From a checkpoint of a small contrastive image-text model: encoder arch squeezenet, 195000 training examples.
Rows from block 9 of the image encoder, named by matrix and row number. Rows with one number belong to one channel. Each number is 128 + 24 x the weight over its row's rms, rounded and kept within 0 to 255. All counts start at 0. Numbers have three digits each. After the name is the row's rms in percent of the matrix's.
# sq0: squeeze pointwise conv (encoder.blocks.9.sq.0.weight, 320x640x1x1), inputs 276-367
# e10: expand pointwise conv (encoder.blocks.9.e1.0.weight, 640x320x1x1, transposed), outputs 276-367
# e30: expand 3x3 conv (encoder.blocks.9.e3.0.weight, 640x320x3x3, transposed), outputs 30-39, a 3x3 kernel for each
sq0.264 098:147174162141146122148095141129125129099119136095136142124133140139106131140139110160127135142136132164151134145123084139130130126125072127137117108113115142112107168104087108145108117104117112117136132168113161132115078128144088124131169101169166128157117104138116085165151114
sq0.265 096:104156153123130152124132128117123140114157159129099110153149140139139143139166173151151147126117164080115156128142139120151138108135104093117154115142143156106137066098107129115157164094119136089124108112180101142148128119137115172102098126146112120084115147152131114105121133
sq0.266 108:127141134131125152153153136138147139128131134083145130139150147134135129145141135096115142132090141117132126127164100157132121131134117118133051072079155117106175092131092105123116116100115110118085127141130085108149135071120164114138102141142139083143130119113137061105136137
sq0.267 102:090141095125142168149107095143120124163117113166109146119135126083119056147144136107121130134120134108103125119131152136132101135109098090083128136131087108123097116128076161108153170165127067144142097121087116153116059132159077107046158104165159165090148122140088086140126157
sq0.268 109:140162158116138096129133140117117133105110130113150169112130112140130130149164152119125131158125109106158124146153143123130140137136121119178150111173132107110154160154098168205138109141139123116102111118087156142092143125156133164103144184083070145082090153116076169121182108
sq0.269 103:115144109137139130127125129149141131121131131123137131133124129133122136122112137122143135122121152159117164131132122146144117142117154057098121184141165141163116063134161111083219138040134095163147168056110133099156139186116132131151121169115117135102164066173112092100145126
sq0.270 097:128124101130152084137132129100132139141130124148122131154112136110109141141103133130154111126104131126149197141130137140118152157113117102093115132161125120106054108103093115181106120198144116105130075144116094124123111159107089129113116152138147114139162156102086139131127111
sq0.271 103:148089113150137139110118130127114120142136115151101131119116132122131115112114093171112121111117135125127169094142143133124131115119156120160162117155180152196109138147137111122100134160175114142116132099100119117132113129135163114120085162144137126098166142130153116173168160
sq0.272 095:141156140134136087130124155134143137121139153116151137166144143144131130136116106115100107113094109131125105142123130128134100162140103171101104100132070137192141130129112119194123105145063136100156140095171127131118132125104091107103124096117137158106109094156133094131123149
sq0.273 094:156146120137129157153167122117151131140129133097131132113133137138127151130121084144116118166115132120140091127120099123147137119144075117151091108133078111137119093096079154096131116096114113117063129139170153113174109109115127169131081117127101095131070126080057113140140115
sq0.274 110:130139118072141155136113124128116111098122132119123112146139151113137122141132138134138125149119146142118110127136134097125120112148208119126157109131096105112113205164134118148152160109142173091142115130126094129101100100027123220159083118147116119127222158147128178099140111
sq0.275 094:147130115141109136141128151108138150161123123127130124154159137122150056152129162135115149125126131163120064157118142130139138091141106057154088102099142184102150133105113124152074059151087096103097164088132120167171137111095105112145138128145134105140138159122117178118117153
sq0.276 104:106104138173153112114134169143132146142109125129122120126130125150115120117109129112112100117116094115104094135128143144133087115113134190089131156144111082156104115119152083105131159132134155080085108132104128119142137159110098151087127148083130174136154154145102076125105166
sq0.277 083:111121127116142126111148117117150129171128144101145135097141114155124144115121169154109117137069132153114136088141170108143131139122153110118105148153125143128119181152108100120107130161095098090142143147101130120095159177098088123177155125124122142126197148121140123132114050
sq0.278 092:125112128122156140142126125099123110149150111162163132105129153143127119149148102139098121110102137108099126132129122131124100152140105105172132146114127116107144086135105120102111153115125179064142124144133153084116105125125133058163079067101125165101158130122139117143143102
sq0.279 089:117106152154121103123125128135092117127101095096130120116147130141136133112163091106117122120139116095149143165138126128117125112110106116158188154109164108121146104160111135126132143134087116157159105099094116103113125155168173088144174138160123124119129104065146097164131129
sq0.280 108:117106117123138106132129146127128128111148135129127136148145122111110122126124112136125125116122134104121144126150111132124130100116095135108141159137169101183122165126103141128108121176122130139122130117119145129135121100112145116083115153114097133127135090113152141120136103
sq0.281 101:143159137099133163138114131106147122139134164144126116095146150145121092142128105117110143127116152109108159120137141144140134090118141087099172144124154065123085110096122114154115105096121177119200119126108126085160093124121083160088123098127103181092131156113132126102113134
sq0.282 102:123105153097127132137112128149127119118124127126115119141110122116092136121131144118112123105103147120137123126119131146111128092107161171110073119128126084154107172137122107154207119129199144130148187131155142119147110154115099127124150105161175114141224133133141130114138145
sq0.283 100:127126119115108102130131129130131131120098127189127117127142138132127128137134115122133135124112133173139112122117118124097144168147142131139159103131095104112091107107124117154112141152075127113115131103095151087129122138144112100054142125110108117116047108172097132139132120
sq0.284 110:116103109157128124147158141157125137142121117124139129130130139145100126141126122108126145124113080084129116143131154109134126107135098125108107142116154138146103090132124152104071117115147099124092111166168112148105104139010157132117134084107101127087116111133137102156122123
sq0.285 106:133114149170135106129147123132136131149159138124122146134132096111124146125128144141131132139087130131098149144159125147129114126147102100206107117132100120058125111079158162147116107146070155128127102123172152087145155132205163123090174153219136139104102154080135128105112144
sq0.286 095:142143111117100113125071129112127128126114128130134114092140146144128125137133123114117119107141106137116164111104141129132136115136147175164089108151146156145165123195143092084118116152122082125111153133152115131132100163100177106148117103114106146127113137117123091153110111
sq0.287 094:109127113110110117146141124123139129131145158119152109105146127135115134128129120164150126123103120118116123135124157126146111122139146096105145121129114115097142097081148054120099114105110122084085149146122165097146143127121100172190154134146115081180148122102142095100088129
sq0.288 099:138104158149149147129133144127128149137144159146138160101153118139160117140132135154136128146124149107135176131138099133128103113129154154158110072151163114122068165110144095108148147118116133149169124125169148129133152132095144175100111127107126164098137134111163102163121098
sq0.289 105:145126139120098114136135151143134130152110129130095127133119140131107127136115123118105138123142157110119157152119136140127097104127134115174157109168094152146151109114132108101110099120156088123064107125166163126100078112161136145119143089125158147155118131125175124142126099
sq0.290 082:135110117117114114140139144148119139094136119106142180146144111112138125125139100151162105165131134129147169131099122108150110121150164113130147145143156163160147179157113158114163141168136105094074144152084137186095142148146111131152148139085132131045117139091196090116137127
sq0.291 095:127108111148125116124147117143117127124124126157132132133109138119142143141118125128100121106146119164114151151123111084122140132119179100119106142192131104121143140109105115096148111159151199108142178124121104126125121139117154141150188166122103197065103090134098084091096094
sq0.292 104:137129132123126129119124139119127145117120125109129110128130118126108152113121145113112115127133114132127105112130131123117116146117044116104137075113162154107106111138156097218126164131182180132103133123124128137093141105092105105080075216109194126163099100126123121128088125
sq0.293 102:150173108132123129134114121142141128122125113161150123160117136130115137125135136132154145110116125121140116160118123094146161110121143169126118127182101138168134169104097105112167152081100122159131108126104087141189134158118139176147119087101150164073133130124150164127124105
sq0.294 096:119147125131081168132119125149128131138110122139133137146131126118111106123111124142155122125114137096122089147131132140107130089172123106104119143152113198127105158176140134093122148108145171140170135124119107184137109150121094124138097132115153158160153140160109151103190126
sq0.295 103:121100117133114138135146117140129137129108135117161122130132143093127111136157107131102147127156121103139140126139122127144122127137132122147170154147147183100162109169113170145105125121132138132105145138128089130151063122072113118126144141132126087078121091128143132163134151
sq0.296 097:117138137177131126133182126162129116120125116155114154128123128128148148119118155128120171164146145125149112126146129101142116133136100172082141110105133110135132174145166094121147145138164140116111125122151105150113122106123141155097132150108185105129096122106119115107130149
sq0.297 089:089106108113089098132113125136093133127140129135153102148132114115114130124165132145129136125146145113117109131117107124122103117125100148131141179103080149156163090129127093101136123126111169110119150135134129095133098115159114134149163113102096168115163081111088131118119125
sq0.298 096:105151138138145132116126145125121125128125141162101119092121114117136098118139118091119127107136125120124163136155130139085136122121159093156148095125094134150113098112177106082134126119165109116097196126131156138199097130139133119119138161119105136118063118112092133144143167
sq0.299 115:133130127116158162167133135132170134132130120123143120133145141122133140164157138147120160147129123136095111133114119091144159119147070127125125071115123164117116093138089117140122171058120144142124082121090100125114156105087171121145124112090118126131101116087094067097090115
sq0.300 089:138145128065118121148092115132142128126151132137128143150129131132095121148152141140145120130105158140119139132123141151113141116136173100106180111161171118121130172122160131097092120143171131123110108129046137121141127130123106085140134135093162144111195136113159098133156110
sq0.301 090:080207185085121133128079129117140120111110126133128121146128140134140125139086134108145132143097134142116145172141107099130171143116148117130102107147133121092133095117131130146158093145133102120080104144138137147154131130105133141130199081132114085116166171105127182132101154
sq0.302 092:143134167154178113129095107128128134113125132126083135112135107140123143121143138113105142154121149124123167119126126151137127095132137108159125138105143067145141129156121158159144142107132136160086157156045122144124074106110128137140118141118108086157098067132139121167145111
sq0.303 108:123141143125098139118128115115114143119123101124131145138115133120151086113136133122122127147123116109127108146152132126110127137122128114116138169128143122158159126146177137129139098107107136161128089160139128120143156091181103117094107178143132121170096115153147159139109110
sq0.304 103:128113092119128150130113140131118133130152141113122131141122149105144132134142105128117118123135162126134095132147130138147118137126109112129138158105148125118139117129096126171128131129155039123176125136094117102097100106113107119088115145129173108091086136149120130145204145
sq0.305 106:137128091162132118133129150148115112102137123133105140108125124112123109130119127123132144147120122144129143129130117141168123105127089132132145102085108115140118154109152114103120087097225156121141078123158156119082157120099166152140073156118088122116080110146151128109148107
sq0.306 102:140124073150155100135133123148132149106126116132128136114125125126110145125146127127101142100095136140077116130104111104116156131107139140111147118122129157167116114197122173137114116091160143156167108126131146095127159171109087147085152141124162112139151123119107152159085083
sq0.307 102:123118125121129154150143134149135132144106129119157122136128131136101123118146133124149124091082121118126125133141170094121119163121081089159110113129118110144156123127160125128137163114111147164181104168147151124049091144142138143126203134121119137088138124134114103120110113
sq0.308 102:084150114095135121123115122123141143120146126163122138122133123123116117115130145152128130083089112115136216093129128105111119140140152175123171127112103156163141139092152129145105094139106124121155088162151130120127084121147124095090108151175140120103111109124111122149105119
sq0.309 117:144124150131125173138142135130134142163125145123135136130127142096153159144132100111121119127137146124110164141115138137114125104131107105081138152149136116128088146102146155103110103134113157132122101148108105094150143175141154122102128064136125139114146126130123135091088135
sq0.310 090:113121112098131085139146121138112124130113132145112130098127138118125122128141122116074113080160121087135101120123069165108147124150154146148122106134155131113140116145124152110175132064111173132172121141113143135114116104207116163143162175148149166129191158139122108139147107
e10.264 090:135138117130104101096127118174127112153168113116151118153105111144182125139142107132124108093145155126129163141121132095150146122067151099114105136132089158153167119131083123117174135108073168167140148120146096158136131125104131132119130122132139118109110137122123104146131142
e10.265 093:128155135164113102120115117126127143138145083132099153135165134082161127081102112127149145097130140164162090108173115161167195114160154119122123154139155079125103103129088129170128131118126131088110137120104151063127141097135120137130133167116123143139130125141096124142115077
e10.266 103:139178166097134145140119133122122160113125113141126170143159160134140138091133108071155157127156116143129146099102168154114107106132103135151136148132112118169171108103151125107139129144128132113133169144131121123106128133151117126111134081067114088077123143132146114166070123
e10.267 093:114157146137108138184103149139102158113150066098106101138088140105146157076117155114155138100161099122117154108104140141108151131125157092138157173125091143129180172153093155099126110131090161158132132121145114119118119140111107107128134103136113112118144115131152158157093113
e10.268 098:135127169087142152161161148134144132136132114119106103156091113121111130116130089108110116116127131147119106127109104148120137124138085107142130138129150156127122134076142097140091146137154145047153140128116195128131143138133137161156121139111177110154103147170132109131139186
e10.269 094:108152119148107150140061131140127124138134100120142097147133121095113125095096127130116106102098139134140123122127108102123122113115133145175132107138116146140112166121098135133133132089130109146127121120132067105102173147117127146142129129037105119161123113104133162115149124
e10.270 098:131123113117127128131077151095114157097112072139114081139168143128165040167144142159094119141071158160084154105150133104102145151133129187050143130126137095138147134133121129128119137116129095139129153131124127117087106124143137126122134163134145119131143139130119112121124112
e10.271 105:124129141128132117136126141153111170145149145136149107112159122078128128123131131107110136123144136109147153147162206076111136139115144071128111130132148098153141139146140192153157124124119077131163162120113129086108113144134104124116122103158099100140141116167108148142148127
e10.272 096:139131115136097129125108170123143134172118104127107181139119119093126077114100145171084107133097147122145093156137110145133058144105112119093138141134143117114117103149090076129168145131133131111131119145162139178146130130150136094139132125094158105112104120100108141124117119
e10.273 091:124123079105113160073126104155152190105102140133144149126105154110127125123118083157119104132177099117131145144108123158118114168099111138139155124126142132126135110155162111153138161110148099157127099116111120150125114149128144160121123082133121131148121113118122164114123119
e10.274 106:145084128099157096172162128123096100137136136076154163109131130152128148090153116092064107154095088158104105133117131148135121140151109120109098107121162145133089107140136136115095136117175081092113124127109137113113144136095176159154129127095117116136119137191151130114147085
e10.275 097:134122117087100124130114124123170175146079050154090084146118124105160117103106112128126140114122111118103146123146131131076102129125117146161133105130139156159126136089112113138159120136086106128105137125106140171133171154109124120148118105108135142126105106131145097120133188
e10.276 097:114124116126079091126088135133156169112119133111124144127100135102122097137097123175103095121152139149146098074166106134143096128114100107134074136129136152136135126091112149113135118135120099120142155136179102110135141134148096114127126171151118157141183151117101125112117143
e10.277 095:115114126126108113143133108131094134120134132104137044119137135120120116119127118136116133143134108103163104099125147085082108131125097138143145137126142100151108107165073111124120125099120095101121115127139134160128182131129124133141127125137143155124120142077134150126135126
e10.278 096:073134130117141123141161112153121130145164090170111142111155113180129106108142131097155166143123116092114181126175085183164086120158140165148128050135115134175115092092129091141166151106115179149115173130104136119108135121118137151121137100126111119159141091159144148135126127
e10.279 094:153122124133146100139148098139133114144135109097083089120141111147109137112156166117091117107090099154087145125096102151127152135117130143061115102115130149142116121170095156131142131094131157120098116129141141187150165157084131101121117124198095155150149149075135159129120161
e10.280 106:100121162118145150122103095133129115108099152140116134123127161166154147160137129149116110140108116136104119123150091154095137103135128121152145119132121150142188148165104125102141133151141131170149127132119133190130140120142136144122124138105160140151136155143128089109113186
e10.281 099:133122134132121120127121168126100109181121111109176176112131127074113121082151120105087108133162188148136117133178128120158168132168135055126160167130101166106118111150123170131129120150122066077115120125147128161140137143126144144102128126141131127121155108122107103137107145
e10.282 096:151124132129114131103108175109167120137137134136152096098135127155112136147129118092117098116112148124142138108119099137151139119159120104138055067137114134116134120079126144164158140115090101194126116119130146108094100135122155108127119094133168117129146154124140128075147079
e10.283 101:136142136136116135114112119125131089126147109148117134154118113159120112128125106129094100161130141140129136156140179085154162143090120104109126110125156104144144121148143107178087112104148109176130124134119190123153130123119109139140135088142100097126122141122109140145140105
e10.284 094:152102152119120109128093129133175140071110155092117131079128141132138119141126136231150130157120151114136151147092151153135087114115135145075108132124116111140101108109147114143164145131129130059123133115103100104152110132133127092121123089154134141169056108122122126146152122
e10.285 103:185143130113124125141138101154164129130113160155116145130110128111152156094162116102125133125196106102161109150121147084142126148141115103142133105143122113133144115077140184146157139110119144141138172118126121153156162123143091120137131120131177120122167155131132114169124108
e10.286 098:159103154122164133097101113148152151072103162171118121141131122116133121097159115174188131112136141132102100151159154130153116126042115130131102127132135134157087161095119119157109111126138152102095096129128143118122116129082162142146124122144147119145111130136107128126147128
e10.287 091:102141136130153118129117169148109086148104203098088158105080141123108157113154126130142141128127105148113140084103127088137113105116124128109112122126118146163091105100105156099118122127114135100106153124131091146115121109106114171121128108115134102181155129133128087092136134
e10.288 096:104132109125129154112139122135143098150109090148142106115141158129082153103112145098133125143187173138127131108115153072129148118103131155116136121133180104142095123112160167113124102124123148111106124137115109155115088142110132207140142108149127173131137092131126106099114080
e10.289 104:139145106114111140113127147117179150138127127137166101131145124145165164125134071086131151139157112086135096103128154130130188114120120151136146134118159108076141139119145148121122125156097085139151129105140125105139129134153144105133131123123117113139125140108085078126121168
e10.290 086:142165149116153088089128113100129142151135141158083144130130113122117165137118108138075110127179144129102154127146148108144127149134098135174134126122108102089112100167098132138099153137164100128119079129137100102139161108131128167114131139085115126117136160089134113126126139
e10.291 100:157115129108121084118097064132105116180131075148154093116142106088137163105123117155157154135130074150130144160132122112111134114077146093130137148129133077114126159108105160098152145119135146161128124144143161119148133152101116096122123112133137141179092112131125099137089134
e10.292 098:087117166166095134066125101152107120108100160119145128145085103142136072075109152129091114155114096120195133135124114142122107149117145102061072105129153122130151127180118127179110116161137092122157125120137153129149105139139112162141125122111145130138150126141115159090139131
e10.293 099:130138150134117066114081110124130152128092098158117088089152150124126103142119137166154130127155157132129091163076146102168108145102099140129061145138125128176138093121132141123162123071128119082101124138118111100144118127110149141103113102145084167140095105175124099126144108
e10.294 096:105108100147130120109156166084119124119133126153098101123127102162119122097107117159096124129086120109128106115141161139158151132139092093135077120121133114117136121128122107153095142104134094123159178121094117136141154156150138137134132159124077112144117134123114087103150080
e10.295 096:139142109138142127157135188136114124097142096141143132121116129145126103114123135126113104113128166156120105123141168115178120143145157137138142107133141045107127107143143120124078124149153144076164135129146146204146116127152098085130133192096139129141133134125106124108137129
e10.296 093:135127141111101137132135153129134140172145139166152095128091074154118113126082141110162138126137124144107174157118123146102106142124129131139162123131142162138097116129132157130164139121119140175088143149077151136159142121110118110154132136121163126139116139182125157130146154
e10.297 090:153143105129115122103110131147111161097111185185141120083134130165132127079170097110147115135091135117134147150124147171086128162161165171114142122121126132143138108088131096098117161173128150167140105129128115156107120115104122087132119108125105107068096119122127063128127088
e10.298 098:160154154105144145128125148109136126134118101108137171132081109108097139144145150155104142120129141169151119135147150109114113121079168130084119110138150145096148089135127123100125146113137146134153144129128142071116125142115123134110137150141115099090085165153138176116139160
e10.299 098:117153094123140112241154122121113157129125154213104171114139140118098158117114093126107123117112164125121105158125172102146178131065080135132112149127158126106145096182117158134131157131131157138145134128136148183124100125165130118131123135121100123127173158142157105129149127
e10.300 092:154098091148125151101145118123173124103127123170107153094127106122114116189127103133135138121097103098143139110088147132130098134092124117115139124130090098103120115109176089165113128151149071118146111125128135121104122139140153134127128094159153125135122149147125142113115114
e10.301 098:099142130115134114144145145153119134119139132107143132111116163141131126098142145132176160122087121126109103122125116151138174119138155145097132135122126134142144122080156134117178115129153127139119121134110174110121147116129156123129137102174141125116115106178090131118130104
e10.302 102:143144111133117122092104128115038146104113118124160117116143101105148123133164130209120113141087134132127106125131119087077069171103138124175100135129131160137156131132140118159126142108184140149106140128095145110141114144088142128152121122142141124115104121102117113151123057
e10.303 115:066151112133113183143191133109129159142143113145113166134123107121124130167126112174134124133163124117096112122132125152157117134120138133145142106125126151144106122059154141141116116101119130139157137126113108088111153125133127111145135126126107146132161125137110144156108096
e10.304 094:134124151117169130140139145114116096112121132071062128138129139150131137154094122122120162145160137108170108127108166083167110099125097177114102136119095157097111134145087073103206121152124111141110125135140157090179107123174148124142128097173136160137136130129140142127126089
e10.305 109:161086128128124134154104200126122079123156206168129160187144145114089098114137091174175141093089135136140176119154140152107153148138125151144132135141192156110129137130183132134135131152123181117113114125135170107116137111184130123142131118126167132143164132146122164111112146
e10.306 092:087141168109111139162159131112086175151131153141140104131144127141152048105155149145083118125084119141102120125150116168111092115138108105106107124131127104146134153118172132088088112134137157083106131105132119140120121112096109077109133139102151132119111122095144111120105122
e10.307 101:079131120130158107153130154132132113159139128119119180139091137132144141088093132147149143127150158115188182136134126112120104140155164116159116114130130099145092110136106126127123134105123155133117140124131103119122115135134131117164129120120183106130136139112132107136141117
e10.308 105:145149116143119125126086123152168067137079086123132055115123112117151116083083112084138133119104160141130134135165130118105151162106152149167152133121092119169099117149124147104154125113130205137171133114129098128124145127144108140131125101152130145132135172135129144104147096
e10.309 127:139133115149118162131150127146185114124129114123143106140138122185123092134113132111138136126069132135090142126100127110044118118144102141126163160135128141140106142156113146135139121138140076131098092131147080148115106123113137119120129141109100124112157114114140062092113172
e10.310 090:124163111094145113116139161122113119149119144148123103068123137128153132123132126136173116138114149155165122155171188106172093130191152143241136113128098132095094076153122102140145156177165128145124126116054116079144125131158147174124131130133139120105160116124108133110130142
e30.264 059:156151131119118109157140106127089109103146159113165091127176140127120137137134137139158121113097135127135133089121132148148127128131117119131117132142148141120131115114140130069126130127139137127130121124142132108138107109128132118149094125097130110115168127133138143131
e30.265 096:121131150137121140106101137157128111148133154121165125132136139109140156110147149118105139164134117115130139160118122092112121090121111076123160169110123123116155108106107135144102127138116131127156155127136108141126108129095111131126141108143148124120094129128114104137
e30.266 102:157163168147131087102160118148140094118142145122142116111149124090123109122172150103119139176152139125113118144115127142188132133127122108131114096117126120124154162121127138126113129117110129147128166128137116127136167112114098179129151136071127128122127134131132134144
e30.267 083:132122148069129121155109131118131100102161162126142110146115094154162158126117102154145135133151148124118153083164140097120127140149163161165154136126140123122140142126149116135118134116105096146128132084184117121151100096117086107118110143127128141126116140125122141145
e30.268 093:119139130121132179154129106103146120143137124090131117133122135132136110110137111125104117133090098132116110124085091135071118146163120163079110145120109117102086135121110110108114139122142109132120127092132134114139120126140093064100085146129111119113144122129141131127
e30.269 101:170153100140142152152091125133087102177085121105124171118121137109111130102141165119166127128062125126138170116108155133143130144083094147111157175124104102080129125110145147179139103130124122130135129165125126126044157112105133121078115177121133103130143136129134117146
e30.270 106:122107146129133136133130127126127111171142156144149114152150090164149113061114134114136110165096114138104112148098149114140099141096127120133116127140125102075123141137144112113150144168149154144115156166121140105107146145155114154144153194126113114131127088097119125146
e30.271 090:078069117159180180142127126123125096130097106139141118147161138138141165130131130115115088092151084166144093151160106150101153115176091142146130137144120151104117159165095128128093099137117128146145184174157110130135127103102124139120141116104120136131151147110092129128
e30.272 083:158107114145096117157132089100146115118131116112163143133157129133133123110093108139197122138143115166158178132147112133089124090139112141118103109089128121115170108130115127120127096105119144110125122141159158139173155143124144133121107119117109130113121129127155149134
e30.273 081:127153128112104156133170159106123127094180134140116099124123112149118119143151149148150128126126122131091123110151072121135128067172124135082137130101158152126119110131124137136146136134134077074123152125113107117125174147150123131090154123106123121141137140125125128125
e30.274 132:151116151147152145139138105114132154140151122137146139140148148084152110138124096133138139120157116131131146160140113174138119152162138109115113154119133131125128135133123151134134147159120139163110157128146146149114111120122111123120121148136111128159133128122146133126
e30.275 075:109104156152125091148178111113139127120141126082159131128121133101149093144131112112149133158143132127140153117104168128118146119167137129105115079158125121114131137144122171136141138100101126109135072123124131124174116140138147113093188148135113111126143117129115138152
e30.276 110:125088101140136128109087117126152126122176124135124099137129148111144116078100125082123137153169134122174127164119064154144079136118139146119159095113134126117148135159155136130167146141103122135127112139121120156109145133086132106145126161152118112098140131131118120115
e30.277 081:148121141108133142141105121118137120108116142120124093134136096139135114153130145150149118144127132100181151143114143137130166129134097085181154153106101125108112159124096135130142135153127118112164120138141179133111124120151132110128120107104145136129137139127135142133
e30.278 063:156094128121195195131125088128121132112141128104105114105131121096144153118097162139129129165142099133074113146119135152106143155096120130108101083129150118119122102097139148153125154126116161176109094114115135122122127069129115124081131113144133127143118170155134128151
e30.279 085:143105156121125168098135149167145113157115132122137095147126121165167110151073118134148140102067096130126073081134136066176142105138166114160147139123117112100106120119102141100148123134110107125120138138139114144138113096177165151152157133129130118144135118147137154107
e30.280 101:190115110156059055144109072096103132102164116102127094155159120153132119114129118122177146140078096154072079143164123150130075108108143129124107129144112146153125084113130137127124149145168139110125144092111142072084138164163143143137118041134145141130129133120146130123
e30.281 106:144140106151114118123086126111105115107133135144122111133127138134138114101116145123143136145093184153128134155119104105061136117162120141104149121115127104082165119143159163132166115138113119136155118137125108133089096124131129109094088196161117128133112132134128127132
e30.282 112:123116126110143150125125155146113113153104115119152114133109127137110126131150147100127111150129151121119137123069160119201122142100083155152131131132164112105142140131146129158117102140114131088096140107158121130103136169085134094118094147099138131129129125111110116143
e30.283 115:088103151132127144158186117125126151089106156121108143142122128152123128134093120118119108152090149133144158131080145140122111138132176132117162127124134131150140133133124166104126096118105131103142152129130152129113108123082111141118122133144109107118088115103159159119
e30.284 117:102135165135131111118151121127118129120193167126172067126146136077119143132118133114120111099118132118131129133121131147165117131160135088112109132134155142113119139116120118139130152141121109104157111128115151119128123152137091101127138146168143132132130096154163129120
e30.285 091:120089140094110094164159124152103136104118118141092112127118106118105103109091135142125148114181094102129150155176103143111089121129130126124135150144113138134132145131136127126169133107140113117138141115174141122168110057092115161187111142154162106145139111119115127115
e30.286 085:105122128114105115106154147120146118139171114136154110122128123159140116125136147148152128135099114153118128087148113140129120092090075101132114104094167140163150109174127101130128139128128133135172110158164134099113126124145102165089105099140101149116123155118123133143
e30.287 091:096158112147123106130141163108136134134129172139117092150117112081115138133156129139118160119144108148159144105132126122198127134073099146133099158080157109139157137091113121110138137110140134144125106143135145096090164185124095132167141096106120107106138136117119127108
e30.288 064:139116140138125069143105123142139124120113171133130119124094120134160121115107139123138176113159123149121158133091134124090118096098112138149106114116160097138113109110132090127107130108107113140072130071104160111062099154133104084101062132138124095133104147111124144129
e30.289 101:167169118191128151144136123136118143097160130144153118157126118120117136099124118145147121091094123137133108124105100119127096086119151125153100118186161122148116126123158116115117137155143139064090099008050143024026137133100165112102099108129124121121142170143131128121
e30.290 088:142132131112129130091142143143147124125181114137139117117142124140140185155139127143159131144166117097110111117111138130111110119117120119091157138105133120100152166159151161143131135121132109119141108081135129131132134169154107119162128108111113128135115121149125129141
e30.291 099:117162102132127101133122165131101126128137129111120144132125133139099111168130139127128122136101122130125124115158093096135109119164146180138145115147143080054102120123146134160135090115118164158115102154157123149146137145163112123050098183174127142132117129147125120137
e30.292 118:163143107115097151112108154130121143155129124142143146160094133125120111136134150112138120128114125120132135121125159157126145117150123108111116109105135110116112126144106117118141110143135119111142151074142139112140150124139104142126136118099150117122097150108115118127
e30.293 106:126127168133109144130156156152122127162215186124108070116099135126141101142078141113139121086125105141129116131145092135108086116115147131176134112094135167136137123147134093128135133092120154154122184107171110128111116145180148142133120113163128095128087126119140126141
e30.294 109:109106086093129120116109133124126093119151161106129139109105127112108117120082164079124142087140158122154165129079121104093103135107120096176158096138114134127113125125120093102130159121112099089126124108151144120153155095158161149077135126127126104128129136141101127118
e30.295 089:147091135081174129119122110177123104118133118112151145165166128168131156134134148135129144105139109140146134128097122128118155122145140138152105115106113125157141086136115113148132109129125144140120146117110144137118142100155121099103156121122122148150108125148128137148
e30.296 086:140144162113133147088107117118134111118151096142095124152124095135126131110137104148172106098109117101105118098187123129158151103144123097110093153106161124109127109123114093078085116144106113135128098117134142114093157110126081158116069086121116124157129108115117079132
e30.297 081:140119129139171174136122118179159103144170081117155077148127107136126112150134154110119099166110114121140115136125143102163139105118104111124127095098124133120113134112143137113143154105136095154099128109140114161100126100148061122135107113124146138147144121123125128132
e30.298 093:131119117141090116152147113115166110142154077146161140130121125111150108098126126153118079124135126153144119121178148144109155132163111095118132152114116157137109056146132130119135110128122106129168135154223126153133112099123118175141093088109154153128159177131127139099
e30.299 097:132124140132080084142129103136121125111130163141137067105143092088102105136118115103122127139131108115125087063144152121114115119104147129149134117139129137111114137124137116162157131136164143104151117167134126104128115180180113045091126109120126120119145105121131127124
e30.300 100:123115123101133135135121080136124098136177133116126123136124154119140137105119129109150146106142139138118138098135132076160127124088151101123154101126098128101115156142143178123148152138115131117113135111161130137094151159148138112096132076092149097147150136129121128128
e30.301 098:106078125117151136110146122124114148101163123119096144139128120083135144131114090135105148108147108139128150133198126103188113107117122095172136113140120090120104137153128126158140156145133141133106095097132116143154154132132146096157141115157102116107148118139118146115
e30.302 100:134111122132144116140126105123124178143167144116114160124088157102144124107140111129107136140146115104115123115152125087135139132080116127085102132085141122125138149137122133111148158138150123151135129097124128165135159154100165163119198140158135121146111099122122143132
e30.303 137:132133062122001000152063097157148146145109149129124125145115140102117134095118101110018014069198118084191251132170144158086158100143144092078130164096125119157131112123118136128152119149144100138156135099193083141191124121102122130195132200183131113138156129109127119129
e30.304 110:140140133132152107128082130121144112113117136114133119115138125132132128129104140134144096141139119116132183149121081157116076146160130123087122110139111099076183144109110151141155140147136158085131137133114126128134112113085109114104133127145105110128146111123109113113
e30.305 124:062038145081235198064127137132093136138142127124139119115136126144165151087107123162157146153082139138111077143134154128171121143137108119149126106139131136140102135128123117149129155130107104094105128153090097119098112136150112151131127125134102140101164161146126100133
e30.306 095:114108116135116178096143135140106125157107147109140115149116135147142140114129135115114151127153119099128176119081086095110131175144178106132166121162090099111098122124103101118132116107117093172110071148110116147109157140136160132140125162127125129150143148128126129093
e30.307 100:116112090126067000158137140113130137115139149128163128133135125127123126159126127097056080117147153149144187118138106142135150098168132152115120153140095119135111136132122108121119130137142122208157164138192079135176149101146148140131101169118140121149140133105140126125
e30.308 097:128139119107100092148153083132133171123128106117141102110122128178108125082099124116119137136067124126093120135161096130118102140129155154140154139134158126147112138083150062111129150126115111143189126169233128156217112097075100173169117164194143141109147177091108147102
e30.309 133:170168125131073095125113092149098147120135133140166125155122127161125092131104125135126121118044113164119112126122120122136132118135160134153136140172144131139124127104137126125118148132116138117147114048064109076088148152122137139102120129129130134136152143147133146121
e30.310 081:156102148128120136138145126114153119134177149138121101115168109110137113131134116149103120133182115115115099137132107127124114141133108119079128150084125128133157142139109139141152128120151143124162111121115101086088176134131107124124136097154128156124122111144133126128